A small image captioner, trained from scratch: decoder layers 6, 40.8 epochs.
Rows from block 2 of the image encoder of a small image captioner, named by matrix and row number. Rows with one number belong to one channel. Each number is 50 + 10 x the weight over its row's rms, rounded and kept within 0 to 99. All counts start at 0.
After each channel's rows are labels from the 100 images, of 14848, where the channel reaches its highest value: "patch colour" is the nearest of a few named colours to the mean colour under the peak; "responds to" is what is common among them. Only what is clearly more common there than usual is listed. The data: larger renderings of crowded toy scenes. In brackets: how many of the 100.
# convs0: expand 5x5 conv (encoder.blocks.2.convs.0.weight, 72x24x5x5, each kernel summed), inputs 0-23
# convs1: project pointwise conv (encoder.blocks.2.convs.1.weight, 24x72x1x1, transposed), outputs 0-23

convs0.66:36 41 53 39 52 59 41 62 42 46 38 56 51 49 42 50 55 23 61 54 30 47 48 49
convs1.66:60 43 65 52 46 49 29 37 54 48 70 59 60 50 52 61 49 55 54 44 65 62 49 34
patch colour: black (55)
responds to: hammer (38)

convs0.43:50 36 32 59 58 46 35 36 47 56 65 34 39 42 45 48 56 38 52 42 53 50 60 36
convs1.43:55 58 49 68 50 39 32 51 56 50 47 62 70 58 45 58 48 42 43 39 46 46 66 67
patch colour: green (38)
responds to: rocket (32)

convs0.0:52 50 50 48 48 75 40 69 48 47 44 50 31 55 40 59 55 51 53 57 73 48 46 43
convs1.0:53 60 41 49 60 79 48 39 45 52 41 44 45 45 62 54 43 54 54 31 61 40 60 56
patch colour: black (69)
responds to: car (35)

convs0.30:42 52 32 55 51 40 34 62 65 49 41 46 45 49 42 44 54 29 61 42 50 32 44 42
convs1.30:48 48 41 50 54 40 61 52 39 43 44 57 52 50 41 54 52 56 55 52 56 10 52 45
patch colour: yellow (27)
responds to: pine (30)

convs0.48:35 51 60 49 55 48 35 50 30 53 38 44 42 51 44 43 44 25 57 46 45 36 39 50
convs1.48:47 48 63 59 47 66 56 36 66 53 56 58 52 63 44 40 48 27 45 51 55 54 68 56
patch colour: black (45)
responds to: hammer (29)

convs0.31:45 49 54 57 47 45 46 59 76 31 42 60 54 52 60 65 42 61 46 56 33 55 54 44
convs1.31:40 45 53 59 42 52 51 47 52 39 51 48 42 58 64 38 67 18 45 43 42 46 50 49
patch colour: pink (29)
responds to: red object (73); mushroom (29)

convs0.5:59 41 43 64 55 62 50 41 50 33 57 47 52 49 70 34 44 56 57 49 49 41 34 66
convs1.5:63 44 33 52 54 56 50 53 51 24 53 49 42 63 62 35 44 42 33 58 43 48 46 53
patch colour: green (63)
responds to: green object (69)

convs0.59:48 49 42 53 58 42 21 31 46 49 47 54 48 62 38 54 57 43 45 57 34 60 40 49
convs1.59:35 51 50 57 67 37 21 57 52 45 36 48 53 56 48 60 50 60 53 39 41 47 41 52
patch colour: black (72)
responds to: bottle (36)

convs0.23:49 37 45 29 40 32 45 57 42 57 43 46 46 45 32 57 52 46 56 69 52 56 60 59
convs1.23:36 74 51 27 53 39 51 53 46 34 65 54 46 47 56 53 56 38 56 39 43 52 48 45
patch colour: brown (69)
responds to: ladder (31)

convs0.19:49 61 47 38 54 32 30 38 63 52 46 44 49 43 54 43 51 65 48 42 28 58 47 56
convs1.19:48 39 73 45 53 37 36 45 52 44 55 56 40 51 47 57 69 44 43 63 33 61 45 47
patch colour: red (29)
responds to: snowman (34)

convs0.26:44 65 51 40 48 39 65 38 47 47 65 41 43 60 57 32 53 37 50 49 32 42 40 44
convs1.26:46 35 46 50 38 40 55 56 49 45 52 55 45 72 64 36 39 62 64 59 47 39 45 64
patch colour: green (63)
responds to: green object (58)

convs0.70:43 48 40 49 67 58 46 58 36 49 64 32 46 33 40 51 49 43 60 49 51 52 68 36
convs1.70:49 39 48 56 44 51 51 61 55 35 48 60 52 21 35 53 54 40 40 38 58 47 54 63
patch colour: purple (26)
responds to: flower (33)

convs0.44:54 44 24 62 46 49 60 42 34 50 56 41 34 44 49 41 43 44 48 56 53 70 45 56
convs1.44:54 56 62 47 57 54 56 35 42 61 55 64 76 52 47 26 45 55 50 46 46 54 56 43
patch colour: blue (67)
responds to: blue object (59); airplane (32)